{"model": "self-supervised audio encoder (BEST-RQ)", "dataset": "strings of digits, spoken by a formant synthesiser in many voices", "train_examples": 39062, "n_mels": 40, "hop_length": 160, "input": "log_mel", "win_length": 400, "codebook_size": 1024, "mask_prob": 0.08, "arch": "mobilenet_v2", "norm": "layernorm", "hidden_act": "gelu", "depths": [2, 3, 4, 2], "kernel_size": 3, "stem": "single", "expansion": 4, "widths": [192, 192, 192, 192], "init": "torch_default", "residual_init": "zero_last", "optimizer": "muon", "muon_scale": "match_rms_adamw", "learning_rate": 0.0035, "momentum": 0.85, "nesterov": false, "orthogonalizer": "newton_schulz_5", "adamw_lr_other_params": 0.0011, "max_grad_norm": 5.0, "max_steps": 9400, "batch_size": 128, "epochs": 30.8, "lr_schedule": "cosine", "final_lr_fraction": 0, "warmup_steps": 280, "weight_decay": 0.0, "adamw_weight_decay_other_params": 0}
Rows from block 2, named by matrix and row number. Each number is 50 + 12 x the weight over the matrix's rms, rounded and kept within 0 to 99. All counts start at 0.
# convs0: expand pointwise conv (model.blocks.2.convs.0.weight, 768x192x1), inputs 0-95
convs0.227:67 65 54 48 64 68 75 52 62 17 54 70 34 60 45 62 19 61 39 34 62 50 38 16 19 50 65 39 53 56 54 58 42 78 41 51 45 30 50 39 42 37 50 60 50 22 34 51 67 55 24 48 50 25 83 36 45 39 28 45 57 68 29 55 36 47 43 81 57 33 40 51 51 37 57 47 59 45 45 21 47 40 55 53 54 51 56 63 53 32 34 66 53 57 41 22
convs0.228:48 44 81 07 37 20 34 25 87 74 55 43 66 58 43 53 73 34 50 64 63 52 48 75 70 39 63 60 46 36 34 84 69 33 69 41 34 17 49 36 66 45 33 33 45 56 46 46 62 58 56 67 42 91 46 30 58 88 52 54 38 74 45 39 72 32 84 41 74 64 43 69 35 32 44 47 48 27 28 55 74 63 12 40 60 74 53 42 48 53 69 62 57 44 67 57
convs0.229:46 35 18 43 47 26 48 35 28 25 60 33 62 49 51 55 51 65 53 33 57 58 44 34 51 74 58 27 51 60 38 26 33 58 51 36 39 36 42 37 70 51 43 48 47 38 48 59 39 81 57 35 40 54 95 42 41 58 73 46 45 65 41 62 34 55 41 43 43 59 44 46 40 24 41 82 41 67 59 43 54 64 72 33 45 25 65 58 42 36 48 89 38 41 43 51
convs0.230:56 59 61 52 58 63 38 69 48 61 52 57 51 49 49 39 26 63 84 56 58 51 48 53 50 31 45 63 44 47 56 48 68 43 42 45 61 56 43 51 49 38 44 50 56 41 50 63 43 53 43 48 51 69 38 40 40 56 61 56 42 61 36 52 48 48 36 56 35 58 44 47 59 29 45 40 49 34 59 45 63 35 50 53 53 40 55 42 60 73 38 55 38 56 48 40
convs0.231:40 49 47 48 48 72 29 50 48 19 52 38 41 48 46 54 43 45 41 49 53 68 54 42 54 41 37 46 56 35 48 43 57 53 41 47 47 45 57 50 36 35 35 44 69 59 78 41 51 54 50 48 46 60 54 61 67 50 28 56 53 40 50 51 46 65 60 40 49 46 36 53 51 43 59 50 69 48 45 47 44 64 59 35 63 48 47 39 54 47 47 44 47 46 43 49
convs0.232:33 30 61 49 44 80 69 51 46 49 76 59 49 39 72 30 46 67 62 59 48 34 26 43 48 53 74 31 50 68 38 41 44 40 63 33 45 41 33 73 67 59 42 68 28 52 63 54 62 42 48 34 74 36 49 44 39 64 62 37 46 36 29 67 31 32 36 16 49 56 31 38 51 51 70 48 49 55 52 59 45 61 46 82 31 58 71 44 64 35 52 28 26 35 49 37
convs0.233:33 81 33 43 75 35 52 65 56 44 65 35 55 70 39 49 63 55 61 26 26 78 58 44 35 57 41 49 53 70 61 37 32 46 59 61 15 35 55 49 60 45 41 15 71 44 80 38 51 55 71 46 56 66 46 59 27 60 00 54 43 52 61 40 43 44 57 43 39 33 40 59 29 41 59 39 54 34 55 35 67 78 36 60 77 24 45 46 37 60 49 51 47 36 71 39
convs0.234:46 46 47 53 46 45 50 45 46 50 45 56 63 48 49 47 54 63 51 45 51 43 53 47 49 46 51 56 46 43 54 45 42 49 50 59 62 52 66 51 51 54 47 54 54 54 46 49 48 46 56 59 54 46 47 52 49 51 48 53 57 50 55 44 43 44 55 44 54 45 58 49 39 48 56 47 48 50 41 47 44 45 61 55 50 56 53 61 48 43 59 45 36 48 46 63
convs0.235:54 48 49 55 45 48 54 51 47 56 48 51 49 53 45 57 49 51 51 43 49 46 47 50 46 45 52 51 46 52 42 52 57 53 48 54 55 53 46 51 52 45 53 47 57 56 49 48 54 51 45 47 45 47 47 56 55 46 48 53 54 49 45 52 53 47 53 51 53 48 47 44 53 51 53 56 54 48 50 56 51 51 53 44 47 56 48 42 46 44 47 52 55 43 49 52
convs0.236:45 51 48 52 43 45 44 48 47 48 52 51 50 52 51 44 54 50 48 55 51 39 53 51 48 54 48 47 51 53 42 53 46 55 52 46 60 56 51 63 58 43 54 55 55 43 50 58 46 50 51 40 50 54 49 66 50 44 48 40 46 49 50 53 43 52 53 50 52 45 56 47 52 53 54 52 46 54 44 48 54 55 55 43 55 46 49 58 49 49 55 44 51 52 45 61
convs0.237:43 50 32 43 66 52 53 51 29 33 54 74 44 38 28 51 53 54 35 50 36 71 79 46 47 25 41 69 59 60 26 47 30 67 39 56 45 48 54 49 46 67 48 49 62 44 31 51 87 41 38 64 54 57 44 42 32 43 32 33 66 38 56 45 49 65 57 42 33 60 60 52 52 30 55 59 61 63 20 28 67 67 45 56 34 48 41 54 47 53 44 38 60 58 29 20
convs0.238:46 48 51 44 57 53 48 51 43 63 50 67 62 48 48 45 58 50 60 47 49 52 44 51 61 42 41 43 52 52 46 45 54 57 49 54 47 46 58 57 63 49 43 53 61 51 47 47 55 61 54 43 49 59 47 52 52 42 52 49 56 55 49 60 41 45 50 54 53 48 41 65 53 61 48 42 58 46 46 43 50 51 61 48 63 55 47 46 52 52 48 36 40 45 50 50
convs0.239:60 68 45 50 44 49 59 50 38 56 42 59 46 42 61 48 45 51 49 59 62 37 42 43 54 46 52 43 44 64 47 63 45 51 45 46 53 51 49 55 51 42 59 44 53 46 46 48 47 46 51 50 42 42 48 43 50 44 45 43 52 53 57 50 56 48 54 42 47 56 47 57 50 52 45 51 58 61 63 51 48 45 51 58 51 46 39 53 65 44 41 56 55 43 46 49
convs0.240:53 50 49 78 29 51 37 71 55 52 57 68 51 53 34 56 48 22 58 63 49 56 62 37 51 39 24 64 40 67 50 30 58 50 62 45 58 44 40 84 53 35 37 58 49 27 62 48 46 43 45 63 43 37 52 59 33 51 17 58 53 41 46 40 48 40 70 70 51 62 73 53 44 29 34 51 21 48 65 44 26 60 58 58 33 30 51 47 28 58 43 50 43 60 45 52
convs0.241:32 69 67 48 24 39 34 51 56 24 61 51 57 45 59 72 34 57 45 55 48 83 43 34 58 47 27 00 15 46 46 80 51 61 63 65 42 22 64 45 64 74 62 46 55 47 67 55 28 35 50 50 50 75 50 79 61 14 35 47 41 47 49 25 33 54 75 64 55 35 58 13 54 45 33 58 38 64 52 44 62 84 78 41 55 46 55 57 64 68 47 63 22 48 36 37
convs0.242:32 44 27 53 46 45 69 65 75 46 43 55 49 57 36 56 49 63 61 39 48 48 57 24 46 17 64 47 55 49 49 37 52 50 50 57 55 61 31 37 42 44 53 33 50 63 58 58 35 43 55 47 60 59 72 55 35 43 44 52 46 61 47 53 39 56 51 47 51 47 67 49 63 68 48 41 41 40 48 57 50 78 58 42 44 59 43 64 51 58 57 55 61 61 47 40
convs0.243:64 45 47 31 62 53 49 60 53 41 48 25 36 45 36 43 49 34 35 51 39 44 56 36 71 75 50 41 09 49 53 63 35 42 54 69 70 62 00 47 45 82 34 46 75 42 64 32 50 63 33 60 43 59 62 65 45 31 40 29 33 39 41 47 51 62 50 37 58 31 51 56 82 57 41 43 65 91 58 60 36 61 49 42 63 25 55 58 51 37 65 58 48 44 31 34
convs0.244:34 44 34 52 57 63 48 30 50 43 37 61 58 28 66 42 47 55 28 34 57 41 50 37 53 54 56 54 58 57 57 47 45 49 41 51 48 56 70 74 31 45 52 49 49 47 70 42 47 46 54 45 44 44 55 56 41 59 49 40 72 75 41 52 66 21 47 59 76 40 51 50 65 39 52 40 36 42 58 56 43 50 42 51 55 41 73 39 59 44 53 47 61 45 34 51
convs0.245:39 66 64 51 47 33 40 40 51 69 59 32 50 57 41 74 34 65 31 47 42 37 37 27 75 66 69 67 56 39 48 56 49 56 50 20 51 47 31 44 53 47 51 67 24 39 55 41 70 70 35 52 46 54 41 60 71 64 42 34 40 39 36 62 54 53 37 50 57 44 30 37 56 17 55 55 62 49 36 71 37 46 61 32 44 57 36 46 64 44 67 58 77 51 40 28
convs0.246:46 55 45 49 29 43 45 53 49 55 55 54 54 46 51 47 51 60 51 55 48 49 48 61 55 37 50 48 64 55 50 46 39 51 56 50 51 47 46 50 38 45 51 57 60 46 42 61 49 53 53 47 41 44 47 51 49 46 43 56 54 47 44 51 39 48 49 50 44 45 40 36 32 55 51 57 48 68 39 52 39 55 50 55 36 58 41 53 54 54 40 49 50 55 52 44
convs0.247:70 48 63 32 48 61 45 51 55 72 28 52 42 50 94 58 48 56 37 76 53 24 66 42 59 21 71 61 73 37 51 27 40 39 27 68 45 32 48 55 64 32 54 23 32 48 41 39 45 41 05 72 57 67 69 47 44 48 51 52 55 55 56 48 58 40 43 45 50 49 74 51 49 72 37 42 52 64 32 36 29 49 44 44 47 66 38 56 54 80 44 62 21 49 49 46
convs0.248:46 68 38 56 48 67 51 43 56 52 41 56 49 43 54 34 41 66 47 60 47 50 55 47 38 47 44 39 51 69 37 59 43 58 43 47 54 52 48 57 63 43 54 50 53 34 60 53 49 44 57 64 46 55 43 61 44 43 60 43 51 58 53 40 50 44 53 27 55 46 52 49 40 36 52 62 45 57 46 49 50 44 53 53 43 46 43 47 44 66 62 48 60 37 50 47
convs0.249:42 65 48 57 44 47 49 44 31 47 41 47 44 64 54 51 45 51 54 61 50 54 44 43 52 44 57 65 39 44 38 47 61 55 49 49 54 42 42 46 43 46 30 52 51 62 61 48 46 44 51 33 40 51 57 60 60 39 54 68 45 43 56 46 49 51 52 48 48 63 45 60 36 58 66 61 42 57 65 32 56 50 42 55 53 60 46 43 58 54 41 40 46 60 51 51
convs0.250:30 42 33 38 39 38 50 48 70 31 54 48 16 84 45 39 38 49 56 45 46 48 57 27 61 26 74 70 34 62 60 39 67 47 59 34 48 66 24 68 43 52 51 49 31 37 49 42 87 61 46 60 57 34 40 72 57 70 57 57 20 38 54 46 19 69 55 74 47 61 72 51 57 41 38 05 56 55 59 78 64 85 15 38 27 57 50 79 47 63 83 46 71 46 40 00
convs0.251:47 63 41 32 42 49 61 46 48 41 60 46 39 55 54 61 41 66 53 50 35 42 59 52 43 43 44 74 45 50 51 59 46 56 63 65 33 43 31 41 45 52 47 30 35 50 37 47 60 25 54 66 65 56 45 49 46 63 42 53 59 71 74 62 68 69 75 60 38 70 46 54 43 43 42 30 28 57 38 38 41 67 53 59 61 46 25 51 46 44 68 36 40 45 46 68
convs0.252:39 51 60 36 57 52 50 38 48 52 70 63 54 37 60 42 42 62 45 46 50 54 61 47 53 63 72 51 34 66 87 51 50 36 31 52 23 61 48 52 46 70 65 21 45 56 45 69 34 67 59 38 22 58 63 86 35 25 69 80 36 63 40 42 74 44 17 23 40 70 65 55 34 43 41 50 62 47 59 50 40 55 70 38 35 35 50 62 74 61 91 43 33 46 38 34
convs0.253:44 52 47 54 43 51 45 48 55 57 50 54 46 50 44 48 48 49 52 50 49 42 54 56 51 51 54 45 52 55 52 55 54 46 52 48 54 45 48 55 56 49 45 49 49 52 45 50 52 53 54 47 51 48 52 49 53 46 50 52 51 43 53 50 48 47 43 49 55 45 41 51 57 49 55 49 50 49 57 50 54 45 44 51 45 53 53 50 46 46 45 53 54 55 51 59
convs0.254:50 48 54 47 50 48 55 54 51 55 51 49 45 51 55 51 49 51 46 60 51 42 52 57 51 47 43 49 45 47 50 44 51 48 53 40 57 54 52 54 56 52 46 52 55 57 54 50 48 45 50 46 54 56 49 57 46 44 46 44 54 51 53 43 52 45 47 57 51 52 55 43 53 50 51 56 49 46 45 47 50 45 50 53 55 48 42 53 53 42 52 44 43 46 54 59
convs0.255:45 36 27 53 52 56 68 73 50 24 50 44 64 54 30 58 48 59 54 39 48 64 36 50 45 32 56 47 47 48 35 30 79 42 69 32 40 38 23 39 32 32 61 53 43 55 97 43 32 59 46 23 61 61 32 43 57 51 24 45 67 44 45 64 55 24 46 46 59 58 55 33 26 49 69 82 32 58 22 29 52 50 38 51 54 49 39 54 35 30 61 99 64 47 99 45
convs0.256:54 29 49 22 13 67 59 27 62 65 77 37 19 45 62 50 48 37 76 31 79 70 69 50 44 50 51 43 57 42 58 48 32 40 50 53 68 49 73 31 62 80 25 79 43 32 51 44 42 47 26 54 68 55 63 36 52 38 53 18 52 53 35 36 42 42 39 37 45 48 29 58 61 70 54 33 53 49 54 58 48 69 47 49 63 57 69 59 56 48 39 27 52 52 54 74
convs0.257:56 42 41 60 57 59 60 55 56 30 40 41 52 53 49 66 46 56 58 58 44 40 25 46 61 38 46 42 51 31 55 47 39 67 39 26 72 75 55 57 60 43 80 56 45 30 61 35 51 53 44 68 68 56 55 52 56 48 52 58 52 45 54 68 53 52 57 38 30 58 38 42 69 40 57 58 56 38 51 36 54 32 66 51 40 55 30 52 44 26 40 63 52 50 46 66
convs0.258:51 48 46 43 48 58 44 42 55 50 48 55 54 55 49 53 53 51 42 44 51 54 50 51 54 53 48 46 51 54 52 55 51 48 48 54 58 48 55 45 49 48 50 55 48 52 46 42 51 54 55 43 47 54 46 44 50 46 51 47 49 52 51 46 51 50 52 56 54 51 51 55 45 57 50 41 56 51 46 47 48 49 49 51 53 45 51 52 54 48 54 50 49 43 50 55
convs0.259:54 49 32 60 45 55 58 51 61 60 47 27 62 51 63 38 54 35 64 56 53 52 70 60 46 42 74 47 45 42 68 31 40 36 79 52 70 44 56 46 60 38 46 56 51 46 30 61 47 46 71 34 60 59 61 45 34 47 59 40 48 54 82 42 58 44 68 42 49 49 85 57 36 59 48 67 55 58 54 55 69 36 59 50 28 46 50 50 64 37 68 34 52 69 53 72
convs0.260:46 61 37 48 44 40 67 29 53 50 24 67 51 52 48 66 70 45 58 45 59 32 54 25 37 71 50 53 44 70 51 45 31 50 43 70 65 47 51 61 55 78 54 55 46 59 78 47 48 71 68 49 48 47 53 55 32 29 53 48 36 50 67 71 55 54 60 47 40 45 67 66 33 64 56 52 56 37 46 65 50 32 56 52 34 50 29 47 43 45 47 48 67 46 59 47
convs0.261:57 47 26 16 24 55 79 47 57 44 71 48 58 54 49 44 36 62 38 65 32 70 51 54 50 46 52 60 49 55 54 45 57 73 15 60 23 50 50 85 41 51 47 29 60 52 53 29 39 05 42 16 85 46 40 70 50 50 36 72 41 52 75 73 57 67 57 62 31 36 59 44 50 58 47 38 64 39 24 35 52 59 47 62 41 68 16 71 55 59 30 47 57 57 79 58
convs0.262:42 60 34 49 61 64 62 49 44 50 57 45 38 41 45 39 45 40 61 42 43 60 39 61 44 31 73 64 59 80 47 49 49 62 49 45 53 63 53 53 60 50 64 49 24 42 28 56 60 60 68 54 33 67 39 42 42 56 46 64 65 48 51 40 45 45 52 45 40 42 56 64 41 82 52 35 54 45 67 58 54 57 58 56 28 46 55 30 53 55 44 62 60 49 42 25
convs0.263:81 67 70 59 42 63 58 56 55 49 46 53 41 44 38 83 23 40 31 24 24 45 41 40 30 01 67 50 52 53 46 53 52 73 60 37 33 44 64 30 51 49 19 69 88 77 61 39 12 66 61 47 46 62 46 64 66 54 62 63 19 34 52 70 80 41 47 43 38 54 21 60 86 66 45 63 38 64 46 53 72 80 82 85 24 42 62 29 50 54 81 31 77 61 44 64
convs0.264:58 53 44 73 39 33 33 30 65 45 56 63 36 44 63 32 28 62 52 45 64 61 49 47 52 44 45 42 54 79 48 63 60 27 15 38 55 68 51 42 54 62 46 62 40 89 52 42 45 67 58 28 43 52 53 57 65 44 62 52 45 47 45 77 61 58 43 64 73 35 56 29 48 46 51 52 45 48 74 63 45 50 50 49 37 31 55 53 62 34 38 44 64 32 48 74
convs0.265:48 55 54 49 53 54 45 48 53 56 49 48 49 53 51 46 54 47 53 47 45 54 47 46 50 51 54 56 50 54 55 52 56 51 45 54 48 48 52 49 52 45 48 47 53 44 52 53 52 50 55 42 48 51 49 56 49 42 54 45 47 45 46 46 44 47 52 52 54 56 48 49 51 43 51 48 50 50 46 56 46 49 45 54 56 51 49 47 45 47 45 52 53 56 45 58
convs0.266:54 52 57 45 46 59 47 46 52 47 50 51 51 53 54 49 50 43 47 47 45 46 53 49 50 50 44 57 55 53 51 49 43 49 48 49 64 45 58 53 49 54 52 58 50 53 48 46 47 45 48 50 52 44 48 52 43 44 54 56 56 46 45 54 46 51 44 55 45 56 44 45 48 53 50 46 52 52 44 48 53 45 56 53 49 48 50 59 62 46 45 49 49 52 48 61
convs0.267:51 35 81 53 50 60 49 61 33 51 65 56 52 52 64 48 29 45 37 35 49 58 64 44 34 54 49 70 76 51 35 53 50 58 39 34 39 40 65 54 60 47 61 52 54 32 36 40 60 72 48 36 37 41 43 50 45 73 37 64 45 42 50 42 59 58 66 53 42 52 58 66 47 41 54 47 53 55 57 43 60 44 43 38 50 54 57 41 55 41 51 49 49 52 48 41
convs0.268:46 54 48 50 54 47 59 57 48 43 55 57 55 54 56 51 54 42 44 44 51 51 56 51 51 48 52 51 57 55 51 49 52 59 48 48 47 44 50 50 52 45 42 59 46 52 50 54 50 47 50 42 54 54 44 49 49 61 42 54 57 47 47 57 56 49 43 55 51 49 51 46 50 59 49 47 51 52 52 54 49 58 58 42 36 58 53 48 46 58 47 50 45 51 50 58
convs0.269:45 65 30 53 86 44 44 73 33 43 35 46 75 76 25 68 71 42 26 63 43 73 53 55 26 82 29 47 41 33 59 46 81 64 33 35 35 64 61 61 35 79 49 59 35 45 53 47 32 45 31 41 12 52 76 46 82 69 57 26 41 56 48 50 42 76 54 56 31 62 56 61 56 34 61 41 80 37 36 37 44 27 63 50 04 33 57 51 68 25 42 53 31 62 62 09
convs0.270:36 35 38 30 45 48 77 52 56 41 39 52 41 17 36 57 70 61 36 54 32 61 34 54 64 36 49 30 49 54 38 40 43 41 61 59 35 48 55 81 16 74 28 73 58 42 50 62 25 52 52 77 49 38 73 44 53 47 40 52 49 44 38 40 61 28 43 54 47 36 35 64 55 43 43 80 51 35 63 57 29 54 55 46 53 51 51 52 54 40 80 77 44 35 58 55
convs0.271:44 45 47 53 50 48 52 52 51 50 50 44 48 46 57 46 55 47 43 49 54 46 49 54 52 44 55 53 54 47 53 44 50 45 57 52 59 52 54 54 47 54 54 47 49 47 54 45 46 56 47 44 52 54 54 54 52 47 50 53 47 47 50 46 46 47 46 53 49 50 43 49 55 56 47 51 57 47 45 57 50 43 48 54 52 56 49 46 47 51 54 51 51 50 56 51
convs0.272:48 49 49 53 53 44 47 45 50 44 50 47 52 50 51 51 49 55 48 44 47 50 45 43 49 49 54 51 48 48 52 50 44 55 52 56 57 52 63 45 55 50 43 45 56 48 49 42 55 54 52 51 47 54 56 52 47 44 55 49 54 53 50 52 51 51 50 49 57 42 54 48 52 51 41 47 51 49 47 52 51 51 53 46 50 47 44 48 46 43 48 48 43 41 50 63
convs0.273:45 42 43 55 51 47 48 38 43 49 46 53 46 44 44 59 65 68 63 41 42 46 48 65 50 53 55 45 53 45 64 51 58 35 58 45 49 48 41 44 40 52 51 44 42 50 33 42 57 57 57 39 51 63 57 50 60 61 49 60 47 57 37 58 48 45 45 45 43 44 48 58 50 62 41 65 57 41 37 44 53 52 47 33 42 49 71 53 44 51 60 50 51 49 45 61
convs0.274:25 48 93 77 46 26 38 62 19 37 43 35 60 68 69 27 39 41 71 49 50 67 70 66 92 48 34 50 11 51 90 67 53 56 53 91 38 44 38 65 45 28 29 32 38 40 29 60 61 41 56 07 55 74 52 64 24 43 41 43 57 60 57 54 28 45 29 43 38 52 60 60 26 56 68 49 36 33 60 55 48 55 39 51 47 45 56 22 55 64 58 34 49 67 55 59
convs0.275:37 75 64 48 40 64 50 77 32 68 41 39 23 62 38 69 37 65 75 60 72 54 60 18 38 41 45 70 45 66 62 38 62 79 24 34 74 44 52 39 56 48 32 50 80 51 55 56 29 35 53 51 48 41 34 54 26 79 75 54 47 48 48 42 45 65 50 53 35 73 59 77 30 71 46 42 81 34 32 62 55 76 49 60 52 52 57 42 35 30 72 50 34 21 69 57
convs0.276:57 51 41 51 55 73 33 38 32 43 68 61 49 51 43 26 55 55 60 47 56 49 52 50 35 59 26 68 46 25 45 92 54 67 67 64 54 54 37 59 24 38 12 41 59 30 46 44 48 58 05 60 60 20 43 50 66 70 47 26 54 45 79 60 67 74 88 76 54 87 83 49 41 60 43 44 43 59 51 16 47 58 46 53 46 36 38 55 32 37 14 43 38 38 61 64
convs0.277:42 76 51 43 56 50 50 43 49 38 50 63 42 66 50 59 42 48 49 53 53 54 54 39 57 47 53 48 53 64 53 51 52 50 49 50 44 51 49 45 55 42 54 43 62 51 49 54 49 43 61 52 50 39 38 49 50 58 37 38 61 65 55 45 41 50 49 59 50 52 52 60 50 51 64 57 44 63 61 42 44 49 53 50 53 52 56 48 60 34 47 46 50 48 53 41
convs0.278:53 52 45 49 47 52 47 42 52 53 52 48 54 45 55 48 54 52 48 44 55 51 53 50 44 44 54 47 50 52 45 57 48 50 57 48 56 49 59 50 48 48 48 51 52 47 52 52 53 44 56 41 44 57 44 49 45 45 45 52 59 53 45 57 53 46 47 56 46 45 49 49 46 51 44 49 47 49 44 59 46 55 48 50 50 46 55 53 44 44 49 54 51 55 50 50
convs0.279:22 56 16 52 34 68 55 55 26 68 42 31 13 49 54 38 60 58 57 60 48 50 62 47 35 21 70 57 57 34 47 44 52 43 55 59 54 10 70 65 42 57 24 58 46 55 31 48 66 47 18 79 44 27 46 52 59 44 50 22 66 48 53 45 63 66 18 30 47 36 42 19 32 73 60 38 70 71 33 42 60 30 52 49 58 62 39 52 46 99 49 88 61 67 72 18
convs0.280:56 41 44 56 60 61 57 32 54 37 55 65 48 53 53 71 43 57 55 74 31 64 80 48 43 68 50 43 64 48 28 63 52 55 51 65 26 42 41 50 43 38 32 37 34 50 63 43 48 59 69 39 57 56 53 42 46 61 32 48 63 63 67 58 63 53 62 56 49 54 54 39 42 68 49 18 38 49 53 39 59 53 60 37 61 33 44 49 53 56 42 34 43 38 48 48
convs0.281:58 68 51 43 59 48 58 60 54 46 38 54 39 39 52 48 57 50 41 53 50 53 49 49 57 45 28 47 60 40 46 57 58 47 49 44 48 57 48 46 44 44 49 60 67 47 51 51 38 47 42 47 53 47 61 65 46 49 59 41 59 44 66 41 47 53 52 55 50 66 52 51 53 53 38 51 60 56 53 55 58 57 46 69 38 37 55 46 49 44 55 34 39 62 46 67
convs0.282:24 39 70 42 67 57 57 33 58 44 49 84 72 63 44 36 42 47 62 48 57 46 61 27 26 60 72 74 23 36 58 48 34 55 41 38 55 39 35 37 42 72 53 73 38 59 47 36 54 25 61 42 49 49 38 54 66 39 50 39 65 60 51 59 28 69 55 66 73 62 55 18 38 34 52 55 43 73 45 75 64 30 46 22 11 42 54 52 53 73 24 65 33 50 56 31
convs0.283:81 59 44 34 57 44 45 13 66 55 54 31 46 46 67 47 55 50 75 41 35 34 42 37 41 35 52 61 71 40 50 44 51 63 47 57 24 50 42 40 61 20 21 33 48 64 61 45 47 57 45 38 74 46 69 54 52 57 27 56 31 48 21 42 41 21 47 30 39 55 39 61 49 41 51 46 46 45 60 47 52 93 44 57 42 24 54 37 45 10 77 48 61 00 46 39
convs0.284:48 51 47 44 61 56 51 58 45 43 42 43 53 46 51 60 46 63 56 52 56 43 46 38 64 43 49 55 53 45 59 39 60 64 38 42 53 51 43 51 45 56 51 34 46 50 45 47 53 52 55 45 54 63 56 66 56 55 42 41 53 48 54 57 57 50 46 45 54 46 49 58 54 53 56 69 53 44 40 50 42 43 58 49 44 47 50 55 46 33 45 56 54 61 46 48
convs0.285:36 58 60 34 36 50 28 48 67 38 65 60 49 33 60 38 47 40 33 39 67 73 51 39 71 35 34 47 53 46 52 73 37 71 51 69 43 47 49 53 36 67 48 30 63 64 52 69 52 48 24 59 45 66 37 45 53 52 41 58 35 59 46 34 26 47 55 43 42 45 44 43 57 41 46 56 75 46 35 45 52 64 47 49 59 60 62 58 26 60 45 49 80 54 53 42
convs0.286:46 50 44 55 50 53 54 52 44 55 57 47 47 45 48 54 45 47 52 50 53 54 56 56 50 55 50 53 56 50 43 48 47 53 46 45 47 51 54 46 49 46 48 46 45 49 52 43 51 51 54 52 46 52 45 51 54 50 45 47 50 51 49 52 51 46 44 48 47 55 46 54 53 51 56 43 47 46 51 57 54 52 52 54 45 56 50 46 50 55 50 52 46 50 45 50
convs0.287:48 51 47 54 44 46 45 45 54 51 47 51 57 53 57 48 55 50 56 50 49 44 51 48 53 46 57 51 55 52 43 55 54 48 51 57 61 53 53 44 56 48 49 52 54 50 53 44 48 46 54 50 47 51 49 44 48 49 47 50 52 52 55 46 49 43 53 51 48 49 50 45 50 48 44 53 46 47 45 45 54 49 52 44 46 50 45 58 49 46 44 46 43 52 47 58
convs0.288:28 57 43 65 89 39 16 64 37 50 50 73 54 58 64 27 62 48 79 78 49 63 54 39 68 28 21 55 50 60 54 66 68 38 65 62 54 42 73 71 77 72 64 62 65 49 76 60 61 32 59 47 21 64 55 40 43 75 41 53 68 39 56 50 50 63 69 25 39 70 53 59 37 54 75 64 36 78 46 57 74 35 44 48 63 62 37 28 24 39 36 67 78 52 60 50
convs0.289:18 36 26 26 53 47 48 47 75 43 57 57 68 76 59 43 57 57 64 39 33 20 46 61 73 61 50 52 42 50 64 39 53 51 48 46 25 33 34 61 36 36 32 48 46 34 54 62 36 58 46 62 42 41 70 51 45 48 41 81 55 41 44 65 64 09 75 08 37 48 39 61 29 58 74 55 41 46 42 42 24 40 31 44 64 28 54 52 49 42 76 40 46 49 38 49
convs0.290:61 31 62 47 45 46 49 32 63 38 60 47 44 44 50 21 44 49 42 74 42 30 38 28 50 27 40 24 49 61 47 38 53 23 35 45 47 43 94 70 78 46 53 42 32 60 56 40 54 66 46 59 56 51 50 23 22 57 41 28 23 70 54 60 41 57 48 46 70 75 58 57 69 65 53 33 51 42 47 49 60 50 49 50 40 44 54 49 54 15 49 49 32 56 60 74
convs0.291:43 48 67 25 52 51 41 51 27 54 37 47 38 42 60 48 49 59 44 62 53 58 59 34 64 61 39 38 59 57 70 49 44 34 35 42 52 50 54 35 51 41 59 73 57 45 42 66 48 53 65 62 57 41 46 52 38 63 66 64 66 52 41 50 46 39 65 55 43 50 51 59 53 65 41 49 55 40 65 39 35 58 45 47 45 55 46 34 47 48 47 64 60 58 50 57
convs0.292:59 44 45 55 47 53 49 47 47 51 44 48 45 47 51 57 49 42 52 41 47 43 50 52 55 46 52 56 48 48 40 48 54 52 51 40 51 56 51 54 52 47 54 50 55 49 50 54 49 50 46 51 46 58 48 46 40 44 52 57 48 46 49 47 52 43 55 51 55 50 45 48 45 57 54 45 50 50 47 44 48 49 51 52 53 57 52 56 46 44 45 49 55 41 52 57
convs0.293:63 28 64 28 20 25 36 50 51 45 62 23 44 22 45 30 55 34 71 51 93 99 77 60 25 36 22 43 60 33 74 33 67 63 43 35 69 99 60 26 64 28 46 24 65 81 54 28 52 47 43 37 29 57 57 22 61 17 52 41 48 54 70 89 44 54 67 50 28 48 51 30 35 57 36 51 61 38 44 47 31 50 67 70 41 71 64 53 69 41 23 69 36 53 52 30
convs0.294:49 50 48 49 45 53 55 45 49 48 48 49 49 49 54 45 54 50 47 47 45 49 44 54 47 57 55 51 51 47 46 44 50 51 62 53 53 50 57 45 53 48 43 56 53 50 52 50 43 50 58 52 58 46 49 43 49 53 48 44 47 45 50 44 42 44 52 45 54 52 53 47 58 50 45 46 55 42 54 52 54 53 46 57 49 53 51 44 48 49 46 47 53 43 51 51
convs0.295:74 35 53 54 43 49 56 62 57 41 52 60 49 39 62 55 59 47 26 66 37 68 33 29 58 64 65 18 61 38 76 64 64 42 52 38 53 53 73 50 32 47 41 63 48 43 23 53 42 37 56 50 30 37 22 48 56 52 62 67 44 37 49 56 47 50 54 43 58 09 52 39 62 47 54 58 46 38 54 35 61 45 16 46 52 47 51 55 37 63 46 41 54 68 51 65
convs0.296:42 47 33 42 53 63 63 48 46 46 42 36 59 56 53 47 55 58 45 52 48 35 48 68 45 47 59 47 60 48 35 75 45 43 64 62 34 63 57 60 53 48 48 64 39 49 46 60 44 40 48 50 54 43 47 32 47 58 48 46 54 54 42 48 48 39 39 59 54 40 56 55 58 51 49 55 35 36 51 55 62 49 60 47 31 46 55 38 58 42 48 44 48 45 61 43